python train.py --model="sound classifier" --train_examples=78125 --gain_aug_db=6 --loss="cross_entropy" --nesterov=true --steps=23200 --epochs=38.0 --final_lr_fraction=0
Rows from block 3 of a small sound classifier, named by matrix and row number. Rows with one number belong to one channel. Each number is 50 + 15 x the weight over its row's rms, rounded and kept within 0 to 99. All counts start at 0.
After each channel's rows are labels from the 100 clips, of 14976, where the channel reaches its largest size: "strongest on" is what is common among them. Only what is clearly more common there than usual is listed. The data: struck, bounced, scraped and rolled objects made by modal synthesis.
# filt: filter width-3 conv, dilation 8 (model.blocks.3.filt.weight, 192x192x3, each kernel summed), inputs 96-191
# gate: gate width-3 conv, dilation 8 (model.blocks.3.gate.weight, 192x192x3, each kernel summed), inputs 96-191
# out: residual pointwise conv (model.blocks.3.out.weight, 192x192x1, transposed), outputs 96-191

filt.6:51 70 76 38 45 58 27 26 69 53 34 53 27 53 59 72 45 41 76 52 21 17 96 29 40 57 50 48 60 23 44 28 44 83 64 30 59 39 73 41 16 54 66 49 38 65 49 31 56 29 48 52 44 57 84 80 47 65 72 54 55 46 40 28 55 65 62 68 41 28 64 65 57 61 55 34 49 52 53 60 66 49 61 42 54 37 38 48 67 55 56 33 34 36 62 59
gate.6:48 40 66 41 24 99 81 45 47 45 41 59 46 63 48 58 59 73 33 49 34 60 55 52 23 52 59 66 70 46 30 61 49 66 49 51 55 31 25 60 77 62 45 20 56 35 56 51 50 64 45 59 53 19 53 34 44 61 67 34 41 36 47 73 50 66 31 43 33 67 53 57 69 53 58 43 59 00 40 42 37 23 39 46 56 60 45 33 61 50 60 36 44 66 43 46
out.6:67 63 35 33 43 53 41 33 42 68 57 25 57 18 50 46 53 52 54 60 74 61 38 53 59 33 41 66 61 87 61 52 61 50 85 39 40 46 60 31 72 59 43 50 35 47 30 51 56 43 26 83 67 33 47 46 82 43 45 56 74 62 47 57 58 33 48 62 39 34 57 55 33 38 58 63 55 63 50 39 37 68 68 37 54 67 78 64 53 63 44 61 46 56 49 52
strongest on: rubber-like damping

filt.18:42 40 49 45 61 45 57 33 33 49 44 46 34 42 30 99 69 35 53 62 64 69 59 78 54 70 35 67 36 26 42 52 43 41 58 58 67 42 70 55 59 44 22 42 31 58 72 53 58 35 42 43 46 45 48 81 73 34 38 47 41 47 60 65 46 26 35 34 48 43 72 61 37 74 40 65 36 46 63 47 44 52 51 41 91 54 70 52 45 53 57 26 47 72 18 27
gate.18:45 08 66 45 87 55 76 54 52 41 58 57 50 58 55 45 59 71 46 46 66 47 54 22 53 28 50 61 44 61 43 64 73 59 39 41 47 80 26 66 60 34 63 33 97 60 67 45 79 52 50 39 44 37 71 48 29 56 27 86 57 50 46 52 69 53 48 36 55 50 32 55 66 43 66 55 37 64 57 50 55 39 50 49 30 49 43 32 16 57 71 28 43 22 56 59
out.18:56 46 72 50 37 49 51 76 20 74 37 59 38 69 43 60 36 57 34 42 55 39 55 30 73 36 24 60 63 40 37 59 74 60 55 54 63 45 54 46 67 44 64 70 75 27 20 65 32 61 39 46 71 52 61 60 22 52 38 38 32 74 62 08 54 45 52 56 62 34 77 55 48 37 39 44 54 36 60 55 61 39 45 67 47 49 68 34 55 63 58 70 40 40 82 38
strongest on: repeated hits; wood-like damping

filt.169:66 22 45 72 65 71 54 34 73 25 66 49 50 45 28 31 55 40 72 29 37 38 35 55 49 48 52 35 69 31 56 55 42 75 45 54 40 71 72 61 68 72 41 42 58 47 52 53 50 41 46 69 73 31 33 43 44 53 42 62 42 30 53 69 45 54 40 65 50 27 39 32 74 87 61 44 39 57 64 51 53 45 65 43 24 59 29 39 64 46 52 74 51 38 71 48
gate.169:64 67 60 28 65 37 59 50 43 23 60 38 45 38 72 30 69 68 87 47 40 54 73 42 45 45 58 66 65 46 43 59 38 33 53 38 60 91 55 36 28 60 52 73 65 54 36 52 62 55 60 59 57 52 33 50 70 51 52 59 59 62 60 69 57 78 50 52 62 45 51 54 59 59 44 51 36 45 34 54 62 52 50 41 54 27 58 48 64 35 58 52 70 61 41 59
out.169:31 55 30 57 39 50 42 53 27 61 58 52 63 52 58 40 38 52 49 49 78 46 49 54 15 37 46 36 29 48 63 34 64 56 60 61 35 36 43 63 65 40 27 78 42 43 63 56 48 68 66 40 63 54 45 71 57 58 37 44 56 57 78 44 42 49 48 40 57 19 54 26 62 43 57 36 29 51 49 32 39 51 63 69 78 47 38 58 71 51 61 51 43 37 36 34
strongest on: reverberation; text has "room"; text has "reverberant"

filt.38:32 34 50 42 47 42 50 44 62 50 53 75 59 52 49 47 57 61 38 26 61 63 34 43 69 63 49 36 70 27 57 16 38 18 44 38 35 51 69 55 56 28 25 50 66 43 23 37 34 58 38 50 57 42 42 96 60 67 60 36 59 59 50 64 55 59 52 38 70 66 23 32 41 75 31 32 57 43 38 68 55 57 68 47 58 45 53 68 55 54 18 56 58 50 62 54
gate.38:43 37 23 54 45 79 69 50 60 60 52 29 68 30 60 47 68 43 75 21 51 36 72 57 37 42 45 42 18 65 43 63 44 65 23 51 44 62 11 55 43 55 48 45 54 41 55 32 59 66 54 64 60 43 43 53 71 52 65 52 41 24 50 52 53 55 63 91 41 31 32 57 79 41 44 53 45 65 62 46 36 87 41 63 20 51 65 46 35 52 70 56 55 57 61 38
out.38:57 49 49 66 50 43 72 62 47 66 76 59 35 51 28 62 67 57 33 40 48 53 62 52 43 43 48 48 35 63 53 65 70 82 64 68 40 46 36 44 37 76 53 59 67 51 61 65 62 28 37 24 45 68 69 63 17 40 55 43 42 56 37 11 48 47 86 62 53 36 54 60 44 60 46 51 47 72 43 57 58 65 32 44 28 31 52 45 59 25 38 66 65 39 51 12
strongest on: rubber-like damping; bouncing

filt.15:71 61 29 47 77 89 45 65 65 76 86 46 33 40 35 32 30 26 59 57 50 53 48 39 36 38 63 77 37 60 36 39 29 62 30 46 34 63 31 69 30 67 45 45 80 49 36 35 61 64 67 28 42 45 43 57 51 52 30 53 51 38 55 51 69 65 34 61 60 63 62 45 60 36 24 64 54 46 64 63 69 59 50 45 27 50 41 48 31 83 76 53 38 57 64 54
gate.15:52 50 39 57 47 67 65 54 61 84 48 55 45 55 32 28 54 45 74 47 48 66 55 47 33 34 68 48 54 42 27 66 61 73 34 51 13 34 30 71 57 75 64 59 47 28 54 51 66 31 40 59 36 39 62 35 07 53 38 44 55 58 67 60 74 43 42 45 41 65 51 29 71 34 40 67 41 55 60 58 66 52 69 51 34 58 36 41 37 63 52 57 55 32 25 58
out.15:41 10 64 41 48 53 67 58 54 60 60 58 27 62 31 42 36 76 56 52 34 69 43 55 46 38 56 58 36 77 81 39 84 52 31 58 65 26 63 34 67 68 58 46 52 36 33 48 25 31 41 54 39 14 22 71 59 36 41 41 64 65 71 79 51 61 47 79 36 39 57 46 17 58 40 45 21 34 41 51 67 28 46 33 54 41 62 46 80 34 65 42 62 22 47 61
strongest on: bouncing

filt.71:35 36 53 70 59 27 44 58 31 45 37 55 51 28 55 65 55 70 62 83 65 38 47 39 22 62 23 18 36 49 60 37 56 51 36 40 83 48 57 42 74 75 65 56 40 69 57 30 82 36 51 75 60 38 44 60 65 38 49 53 48 43 50 35 67 46 32 69 50 29 40 43 38 66 38 34 08 63 35 40 28 57 30 58 72 38 48 23 41 56 30 50 64 73 67 41
gate.71:21 72 57 52 38 68 40 40 43 47 52 50 27 56 76 82 62 44 49 19 66 87 69 68 56 54 47 55 52 52 20 52 40 51 41 62 55 57 52 40 25 34 69 58 69 69 35 47 58 32 52 46 44 43 49 27 47 54 59 35 53 57 55 38 22 41 54 37 26 50 83 19 52 33 44 68 87 43 63 53 63 42 34 34 44 43 57 55 29 71 55 21 37 31 24 22
out.71:57 63 60 50 44 55 55 72 68 66 32 83 73 53 57 40 58 48 51 38 79 48 56 61 22 34 64 31 56 49 58 74 56 57 46 39 29 29 44 54 59 56 36 54 48 30 57 55 41 32 30 54 42 47 41 21 27 40 62 16 69 54 67 99 63 38 34 36 52 30 42 38 62 45 45 62 68 16 67 63 78 38 53 43 48 47 16 51 75 58 46 68 42 31 51 39
strongest on: mains hum

filt.103:46 20 58 80 46 52 44 20 71 52 71 43 39 66 55 19 64 50 40 45 53 25 65 52 52 62 49 67 45 20 38 47 41 43 39 48 37 49 35 63 63 56 58 41 47 69 50 38 44 40 48 65 89 49 31 40 70 60 30 56 62 71 34 62 43 33 54 61 71 73 81 50 21 60 63 65 59 53 80 40 53 64 79 52 51 73 32 54 53 58 52 46 77 52 33 33
gate.103:58 30 32 57 53 40 69 43 37 22 46 51 61 49 57 46 25 47 60 35 62 66 53 37 29 39 44 68 41 41 57 77 31 53 54 72 43 45 42 68 37 74 58 42 44 53 42 49 53 55 41 64 64 58 57 52 51 46 53 52 28 64 41 69 52 73 46 60 57 12 17 71 38 48 46 56 36 67 44 12 61 55 82 26 59 59 38 37 51 29 65 54 74 49 42 54
out.103:40 45 28 37 38 23 31 63 44 60 45 72 60 61 55 61 29 52 39 53 25 30 56 63 67 24 61 55 39 67 55 50 43 48 40 43 56 56 56 57 32 60 21 29 61 36 38 57 37 49 43 65 56 58 21 38 25 54 59 61 52 56 68 28 68 57 64 28 38 29 46 17 46 54 60 71 56 52 60 59 74 48 53 55 48 30 47 53 51 56 25 93 44 30 39 36
strongest on: plastic-like damping

filt.106:33 46 52 71 84 44 49 50 45 27 46 35 65 53 46 47 65 36 46 52 52 09 57 74 27 27 37 53 56 37 20 58 48 50 51 75 78 35 41 47 46 50 57 37 40 37 48 68 78 32 80 43 76 40 71 63 58 44 19 58 47 57 24 21 19 79 32 63 49 39 60 45 38 45 57 52 54 65 36 48 70 55 60 46 79 52 63 31 36 39 49 57 52 46 68 45
gate.106:47 10 76 46 37 30 64 46 26 43 61 43 63 54 38 37 49 32 80 46 65 58 55 46 40 73 65 24 16 43 72 71 57 34 43 68 53 36 72 46 43 41 48 69 58 31 73 55 61 52 43 35 46 77 65 43 16 61 54 64 33 82 40 41 62 45 54 31 52 39 38 56 57 46 60 51 38 42 53 45 44 47 58 91 42 52 64 41 35 31 67 67 42 27 51 62
out.106:48 64 62 42 17 64 62 66 15 33 53 73 51 48 71 36 45 50 44 44 38 47 33 59 31 39 52 61 49 98 54 54 61 35 53 43 54 62 40 36 32 30 69 43 66 71 73 38 36 26 48 56 32 32 46 80 44 70 47 55 44 35 44 84 58 65 49 45 33 49 29 47 34 64 51 56 41 37 48 53 54 62 40 43 37 73 33 40 54 55 58 53 54 63 95 37
strongest on: repeated hits; bouncing

filt.123:35 49 41 31 56 54 43 06 62 50 43 45 58 44 56 57 38 68 34 43 49 34 40 73 43 64 45 79 35 38 78 43 37 42 45 37 32 63 39 39 25 43 50 62 45 29 53 60 30 52 48 38 51 59 43 46 77 53 50 43 40 39 58 44 72 28 31 76 64 43 44 38 18 39 73 66 43 22 39 50 64 42 57 66 40 71 52 67 37 43 76 64 63 71 54 63
gate.123:51 46 61 48 22 26 40 43 55 45 15 72 56 48 45 52 40 44 54 48 54 56 81 20 53 23 55 78 48 47 13 46 39 48 32 39 53 30 52 28 76 46 47 57 38 57 62 53 62 21 63 33 57 58 49 35 61 52 57 71 60 40 55 66 69 66 44 74 46 43 46 55 33 34 38 63 21 31 54 17 63 54 30 58 87 40 70 49 42 48 56 69 71 50 31 48
out.123:50 59 99 45 54 54 60 49 50 62 26 54 47 29 53 75 56 75 63 55 58 47 52 69 57 49 53 60 69 66 69 20 29 47 51 48 56 55 40 99 47 67 61 61 48 54 31 66 49 65 43 41 57 48 64 58 28 40 25 46 61 61 61 61 67 89 29 58 60 32 58 56 48 67 31 11 53 31 59 69 64 48 37 53 65 34 48 44 47 43 53 76 40 40 35 59
strongest on: rubber-like damping; bouncing

filt.167:73 56 60 62 71 59 50 16 41 42 40 53 68 66 44 43 68 51 43 52 66 31 65 25 26 41 19 62 66 48 47 43 60 41 32 28 80 59 19 67 62 44 44 50 42 39 52 37 39 25 61 63 39 59 58 40 84 66 43 57 60 53 41 55 41 72 62 50 52 26 72 61 58 49 41 16 51 66 50 57 33 48 55 58 29 36 56 64 40 72 46 54 65 39 60 40
gate.167:61 00 31 21 48 48 68 34 71 55 51 62 51 56 47 60 55 49 60 41 50 44 53 70 68 54 49 39 65 41 39 50 38 30 47 62 52 48 77 48 57 41 66 27 20 42 48 35 23 57 10 48 53 48 61 29 53 64 48 44 50 48 62 87 37 31 74 57 39 75 40 64 63 52 36 46 58 43 48 47 32 41 62 42 52 48 66 52 44 69 72 87 42 49 43 67
out.167:68 26 56 53 46 18 53 45 62 66 56 64 34 41 52 77 78 68 52 59 60 29 53 52 64 62 54 53 31 25 46 53 50 58 41 34 57 77 47 45 77 53 46 43 57 32 36 38 61 35 42 66 58 41 46 44 50 31 41 70 52 26 47 56 54 36 45 73 17 56 81 36 53 54 34 59 32 34 61 32 42 55 55 50 51 42 50 51 75 54 69 69 37 80 06 44
strongest on: plastic-like damping; rubber-like damping

filt.44:51 45 51 54 71 38 40 38 64 63 49 66 54 27 71 44 43 53 52 14 45 57 52 42 41 46 39 54 43 69 60 51 85 53 21 50 47 47 50 28 35 77 32 40 61 66 44 68 41 44 51 42 31 13 57 42 55 31 36 31 41 57 46 75 03 75 39 29 43 35 58 60 49 39 55 52 39 57 69 43 58 70 40 27 68 43 45 69 50 57 83 28 47 38 51 34
gate.44:68 48 51 62 76 59 79 34 72 92 67 74 60 42 84 51 61 76 50 31 55 83 41 60 44 47 55 71 71 34 52 56 60 37 36 25 39 59 39 48 40 12 54 75 62 66 59 77 61 61 44 59 82 41 36 47 41 60 50 45 51 38 34 42 36 40 30 74 58 47 55 55 61 46 49 49 43 41 54 29 47 40 82 26 49 51 40 41 56 61 58 54 71 53 56 53
out.44:24 45 55 45 46 62 40 43 77 40 69 56 46 58 38 57 31 40 63 63 52 18 42 67 35 21 46 46 63 49 35 47 58 48 36 20 66 31 48 74 48 49 72 39 67 54 46 27 41 40 36 77 69 65 68 44 26 56 37 54 64 49 55 52 60 61 47 51 56 60 46 40 47 31 61 68 71 60 37 18 63 54 60 51 00 45 38 29 72 74 28 54 92 68 34 50
strongest on: bouncing; rubber-like damping

filt.141:56 49 50 44 62 14 60 34 27 63 44 49 52 43 46 39 40 45 37 28 61 57 58 56 53 60 41 47 52 36 72 17 62 21 53 52 24 41 53 92 39 67 44 55 65 48 42 27 49 44 49 62 35 62 59 58 61 45 57 24 39 38 43 68 46 34 47 54 47 52 39 57 46 37 65 71 58 83 63 99 62 51 51 48 40 54 31 57 77 68 65 42 37 52 39 32
gate.141:69 45 32 39 37 54 40 43 33 63 53 64 52 59 20 38 45 68 55 48 41 57 70 46 53 49 59 67 73 32 34 47 51 13 68 42 40 46 34 47 42 46 60 64 62 33 38 39 44 26 43 56 78 73 42 71 60 45 88 28 69 19 41 53 59 28 62 69 28 60 74 33 66 66 36 78 46 52 36 40 67 65 67 09 40 52 82 28 33 62 57 38 57 62 63 51
out.141:39 44 69 38 36 79 22 52 68 58 32 45 47 91 53 27 57 68 61 56 46 54 53 46 56 35 59 72 54 55 24 42 50 83 67 70 82 29 44 54 66 44 29 37 79 76 54 57 46 49 39 87 67 36 09 66 59 52 62 58 49 57 42 47 39 41 76 53 31 62 45 32 69 53 64 27 51 54 40 36 33 18 38 90 52 68 49 46 27 56 66 56 46 55 17 54
strongest on: text has "noise"

filt.98:49 58 41 60 27 49 25 71 49 66 59 64 69 40 76 49 54 65 38 42 77 68 50 41 59 54 27 46 47 23 35 50 66 38 61 50 74 63 41 23 62 20 65 37 71 42 69 44 65 45 27 57 44 28 37 69 64 56 65 46 56 51 43 42 25 46 05 63 54 57 30 50 54 58 35 31 46 61 46 40 30 23 44 39 94 51 86 36 61 00 47 59 45 46 57 53
gate.98:64 11 60 57 82 44 75 51 89 37 27 45 57 44 32 43 48 53 62 39 55 54 68 34 69 63 47 74 48 50 39 29 26 45 60 43 66 52 27 44 37 33 49 67 69 50 53 38 30 52 14 78 50 63 36 41 47 48 76 58 44 74 28 53 54 56 41 44 37 63 33 51 31 45 45 32 53 58 67 33 38 67 55 47 41 50 44 77 42 81 58 48 55 61 42 54
out.98:55 37 83 50 36 37 31 64 61 40 55 33 59 56 87 51 27 46 59 66 55 49 60 52 19 37 47 40 56 78 69 65 35 59 65 70 41 52 38 48 83 45 22 60 51 35 59 65 41 41 38 36 30 39 51 23 41 40 56 43 46 56 53 54 76 36 64 40 53 42 50 42 26 48 71 57 49 63 37 59 11 41 68 37 78 74 41 31 44 46 32 72 73 54 66 59
strongest on: rubber-like damping

filt.72:60 65 51 80 53 54 30 40 51 68 59 83 50 45 39 53 51 74 45 67 35 53 39 41 42 36 25 68 85 49 66 44 56 60 66 62 60 28 63 77 52 45 41 88 24 69 73 76 61 46 36 72 50 33 38 31 46 54 51 37 38 55 71 60 48 34 52 50 67 39 62 45 71 41 36 62 71 52 56 72 49 32 44 56 40 44 52 38 31 60 50 34 35 50 70 28
gate.72:64 56 39 48 17 44 54 47 53 50 69 47 61 30 69 70 38 34 31 39 66 31 52 39 46 71 50 51 34 13 33 72 37 60 05 51 54 53 43 60 49 38 58 38 59 45 39 27 26 44 51 43 65 47 27 59 84 69 57 56 49 22 67 52 38 48 48 65 45 51 19 31 69 67 54 62 70 48 54 34 37 52 65 66 47 65 59 47 44 50 91 40 56 53 46 46
out.72:57 62 64 46 44 28 35 35 55 75 54 50 61 07 70 63 73 32 37 45 54 31 70 47 33 42 55 49 37 41 48 63 63 43 32 60 71 49 40 69 50 57 50 48 58 83 31 37 62 44 47 68 61 47 46 47 50 38 53 76 60 20 61 54 75 67 63 38 61 46 64 58 70 67 21 21 57 42 64 71 53 74 48 47 33 43 57 63 65 38 32 55 67 40 81 16
strongest on: steel-like damping

filt.51:52 72 84 37 67 62 27 75 47 50 62 65 46 51 85 27 21 62 48 70 49 60 36 20 44 55 55 51 80 61 44 66 35 43 46 59 41 24 53 80 42 74 64 18 57 50 24 51 36 36 39 44 63 54 44 49 42 52 72 61 43 37 52 45 56 58 49 49 63 49 28 64 67 72 53 61 43 65 15 33 31 46 28 18 44 51 78 45 76 42 58 68 41 56 75 42
gate.51:79 52 28 42 63 34 41 71 24 49 40 69 45 58 52 57 63 54 40 45 46 51 68 65 67 60 42 37 29 50 58 85 67 50 75 37 65 57 32 55 31 51 41 58 59 52 28 51 26 80 43 49 44 31 53 63 42 41 46 47 23 50 61 61 32 30 49 29 71 37 33 35 52 74 74 31 48 47 69 65 40 42 48 70 39 31 23 84 73 67 51 34 54 46 34 44
out.51:36 30 53 54 60 54 55 38 80 45 37 64 46 34 59 43 27 33 56 83 49 41 31 79 53 38 58 47 61 48 60 62 35 43 57 73 22 63 30 52 58 56 41 51 58 50 62 52 58 35 76 44 40 24 31 54 78 42 61 55 38 67 86 77 66 54 22 44 55 45 65 26 37 36 33 53 76 30 65 49 47 71 43 52 38 62 79 64 55 48 14 63 56 75 43 61
strongest on: plastic-like damping; bouncing; rumble

filt.5:47 63 46 41 73 56 54 40 42 37 32 70 57 45 55 55 36 57 40 39 39 57 46 20 50 75 58 58 56 75 50 46 42 48 52 54 65 45 61 40 34 32 67 29 74 60 32 62 35 41 30 43 73 15 57 79 72 50 69 32 47 42 47 75 27 43 61 59 48 54 75 51 56 72 45 56 40 22 42 24 74 37 53 34 58 59 55 41 38 45 33 60 36 26 40 30
gate.5:90 40 46 73 65 34 66 54 72 42 71 39 52 51 65 50 77 25 69 41 69 68 44 37 35 43 42 64 53 31 41 52 31 47 42 41 53 55 60 41 57 55 41 37 36 43 41 16 48 54 23 77 33 77 63 47 47 56 45 20 41 41 48 46 52 65 60 57 55 63 51 72 47 32 37 48 34 65 61 42 50 59 52 71 51 28 43 55 91 43 32 56 24 28 37 38
out.5:32 46 49 54 56 50 44 48 55 37 55 60 76 49 61 14 69 53 64 34 46 07 46 39 64 41 65 54 34 49 40 65 39 50 56 48 44 59 49 44 62 54 48 38 63 57 60 56 72 58 49 56 08 52 43 68 41 39 30 25 55 43 68 66 47 62 38 63 48 68 56 62 39 39 52 42 52 58 45 66 52 42 80 88 19 49 24 62 59 49 40 58 65 54 67 83
strongest on: rolling

filt.174:38 66 42 44 55 78 64 55 83 31 43 48 55 64 44 42 36 48 41 25 72 27 33 64 32 36 71 59 25 55 38 58 38 58 63 30 76 50 56 61 47 45 54 72 36 54 43 73 61 59 46 77 34 49 37 46 79 52 31 42 68 47 60 55 65 71 41 57 81 40 54 35 56 60 39 45 58 53 48 66 62 52 61 43 55 49 16 67 43 63 31 29 18 45 71 45
gate.174:56 46 62 54 48 61 63 62 51 46 70 51 59 43 37 41 37 41 34 39 51 29 38 36 43 57 33 40 63 24 37 84 80 56 37 37 40 57 44 40 31 47 37 47 66 46 54 27 50 71 46 75 57 69 56 43 26 49 16 25 63 78 76 44 41 70 59 46 40 87 64 66 64 39 55 38 38 47 33 32 67 49 50 32 67 28 63 34 32 52 35 36 57 66 58 46
out.174:59 35 50 74 55 35 44 49 33 82 29 66 55 57 55 41 73 62 37 31 75 56 90 53 54 35 56 41 55 69 53 46 45 85 54 65 26 25 29 08 51 66 54 35 60 50 46 50 37 61 68 36 60 35 53 45 36 47 15 55 57 56 35 69 56 64 49 46 60 36 53 49 66 70 54 49 72 52 62 36 62 75 61 49 85 31 58 25 55 28 14 58 17 66 39 56
strongest on: rolling

filt.189:50 63 59 34 41 81 34 56 17 41 57 62 61 45 39 35 29 58 53 47 60 52 56 67 49 69 35 60 14 42 57 45 49 31 37 68 49 68 25 68 35 33 39 64 51 48 47 81 45 59 56 43 68 25 35 68 61 49 57 36 36 66 67 45 60 33 57 50 15 58 72 26 34 63 69 65 38 48 26 45 38 21 58 55 40 37 41 44 47 64 49 48 60 52 45 27
gate.189:47 74 51 63 58 67 62 71 35 25 42 70 84 72 41 40 51 83 64 31 44 51 54 29 51 50 52 62 35 34 51 45 45 37 29 61 39 50 54 80 56 57 53 69 39 26 57 65 61 56 28 62 38 67 42 55 37 49 18 46 30 62 51 72 43 38 53 37 58 74 50 51 57 52 59 60 43 40 82 45 67 31 58 61 50 37 49 37 27 37 62 39 53 32 56 33
out.189:66 37 67 63 47 70 51 79 65 69 47 42 47 34 46 37 60 64 56 46 48 55 73 44 52 33 65 60 58 51 44 45 56 69 52 20 57 74 62 36 42 17 38 48 37 61 47 31 63 41 67 47 65 38 56 44 42 45 53 44 31 54 21 30 35 26 35 29 61 40 71 94 42 47 74 17 26 53 68 66 41 37 68 51 38 77 54 61 71 38 51 64 53 31 45 45
strongest on: rubber-like damping; plastic-like damping

filt.97:49 74 50 50 54 81 51 69 59 53 50 34 24 50 65 35 47 34 80 63 58 51 37 28 53 60 47 43 41 51 55 67 64 59 48 32 57 42 32 18 71 60 55 53 15 42 73 85 76 33 79 57 54 29 47 64 42 60 42 31 45 62 46 56 47 72 39 68 37 58 31 50 60 45 30 34 54 54 33 58 43 55 52 25 57 59 81 39 71 52 56 42 47 57 59 67
gate.97:46 60 40 74 56 25 72 38 40 73 50 38 35 35 66 58 53 37 31 29 43 67 12 38 14 68 71 49 67 29 54 54 31 67 34 43 71 52 54 49 52 45 70 51 35 57 29 77 50 42 48 47 44 67 63 26 40 25 85 44 50 27 62 59 31 53 37 55 55 44 34 45 55 45 61 38 62 85 83 52 39 55 59 50 77 36 48 43 61 14 66 47 67 43 43 61
out.97:43 64 42 68 29 54 60 45 59 55 68 51 84 51 31 43 47 47 39 71 36 77 49 56 61 31 56 87 69 44 55 47 59 40 46 79 28 40 53 48 46 66 50 32 55 34 39 31 37 50 57 54 65 43 42 49 60 54 24 33 42 52 56 19 44 13 41 36 60 73 58 45 53 64 48 46 23 66 62 60 39 40 42 54 72 58 66 64 17 33 45 65 42 70 52 41
strongest on: ceramic-like damping

filt.158:62 58 70 46 24 24 83 43 52 34 46 50 47 53 69 53 40 25 75 48 26 45 56 56 85 48 70 37 57 42 72 29 27 49 71 40 53 51 43 50 50 52 55 77 42 58 47 39 38 64 37 54 37 51 22 65 44 42 47 43 50 50 71 44 37 42 78 44 63 82 59 18 51 51 42 34 57 69 36 67 67 24 55 54 32 68 54 57 47 49 51 38 53 46 33 43
gate.158:58 28 40 48 43 45 53 62 30 53 40 65 39 77 24 34 67 38 67 44 42 49 68 61 74 44 31 66 59 44 34 53 50 69 33 35 64 49 67 10 82 50 53 64 19 59 40 55 36 38 43 43 53 75 52 53 49 57 68 18 63 44 74 22 44 76 50 71 64 59 51 21 82 49 16 51 69 40 44 47 55 46 47 49 68 28 59 60 58 60 32 57 62 44 47 45
out.158:65 57 40 57 54 64 51 37 48 18 45 49 30 48 35 58 41 51 45 38 35 41 60 39 45 79 27 46 37 53 43 79 50 42 38 43 51 74 74 55 41 64 50 62 49 19 56 15 41 46 53 34 61 66 26 43 69 44 33 44 46 36 55 66 63 66 32 44 37 60 75 37 75 66 41 53 88 16 64 54 43 92 24 41 34 41 42 45 17 45 68 51 43 44 71 34
strongest on: rubber-like damping

filt.10:54 47 38 24 52 37 52 46 41 21 26 51 68 91 23 68 77 59 47 42 65 62 66 48 72 41 62 57 37 65 40 71 45 34 60 51 66 29 65 40 40 45 32 73 40 75 53 42 51 44 80 56 72 59 85 45 51 49 47 31 65 51 49 18 50 47 79 57 52 20 48 56 35 63 66 67 73 28 31 34 28 68 31 79 20 37 35 64 71 50 53 44 38 50 21 67
gate.10:33 42 56 69 48 20 39 48 21 63 35 44 55 41 36 82 63 32 16 41 52 62 45 44 67 41 55 43 37 22 54 30 59 41 55 44 39 58 68 44 54 63 48 46 40 58 54 51 29 51 42 37 36 55 49 40 39 33 37 45 43 63 74 61 39 38 46 41 59 54 73 00 57 41 50 73 79 51 59 57 43 57 38 73 47 60 40 68 57 70 49 61 79 51 36 30
out.10:26 65 80 46 53 58 42 36 48 58 55 45 51 41 61 53 14 41 57 57 34 46 56 32 11 62 24 24 51 44 45 42 46 82 47 72 43 55 34 57 60 20 65 50 53 43 73 56 31 42 37 55 64 36 36 67 72 84 48 48 50 47 80 67 54 66 53 50 65 71 62 31 45 34 15 66 59 60 61 68 56 44 47 34 71 43 56 36 91 48 55 25 43 24 49 56
strongest on: hard striker; bouncing

filt.11:60 64 39 29 63 59 19 50 86 57 79 47 57 53 62 38 86 58 68 32 34 54 50 65 69 72 21 39 57 48 45 53 59 37 63 42 59 72 31 63 52 24 53 69 99 58 38 56 83 41 64 47 40 31 20 59 23 24 50 40 49 65 42 69 59 49 37 31 66 71 68 59 52 47 62 60 19 50 75 75 32 35 67 66 60 34 53 34 29 24 45 52 60 41 65 77
gate.11:41 26 45 37 69 43 50 50 52 61 65 61 58 72 38 58 44 36 36 26 63 37 26 41 55 27 67 43 50 51 28 45 55 63 52 59 48 44 39 35 69 53 44 38 51 15 19 33 69 79 41 51 48 72 75 38 48 34 59 35 83 38 80 50 22 65 72 48 56 38 34 64 75 51 54 44 49 62 40 56 38 63 30 16 66 66 54 42 39 62 47 48 57 46 41 44
out.11:78 34 40 60 74 54 56 51 55 53 26 47 47 59 64 57 67 52 36 27 47 59 58 46 26 58 48 64 55 57 65 29 61 57 40 37 67 96 37 20 28 54 49 74 01 40 64 20 24 51 41 65 50 62 61 53 28 74 35 63 66 72 47 54 62 41 31 35 53 33 21 56 43 43 42 34 53 54 77 48 49 31 81 47 65 54 33 57 38 53 67 59 37 16 35 39
strongest on: rubber-like damping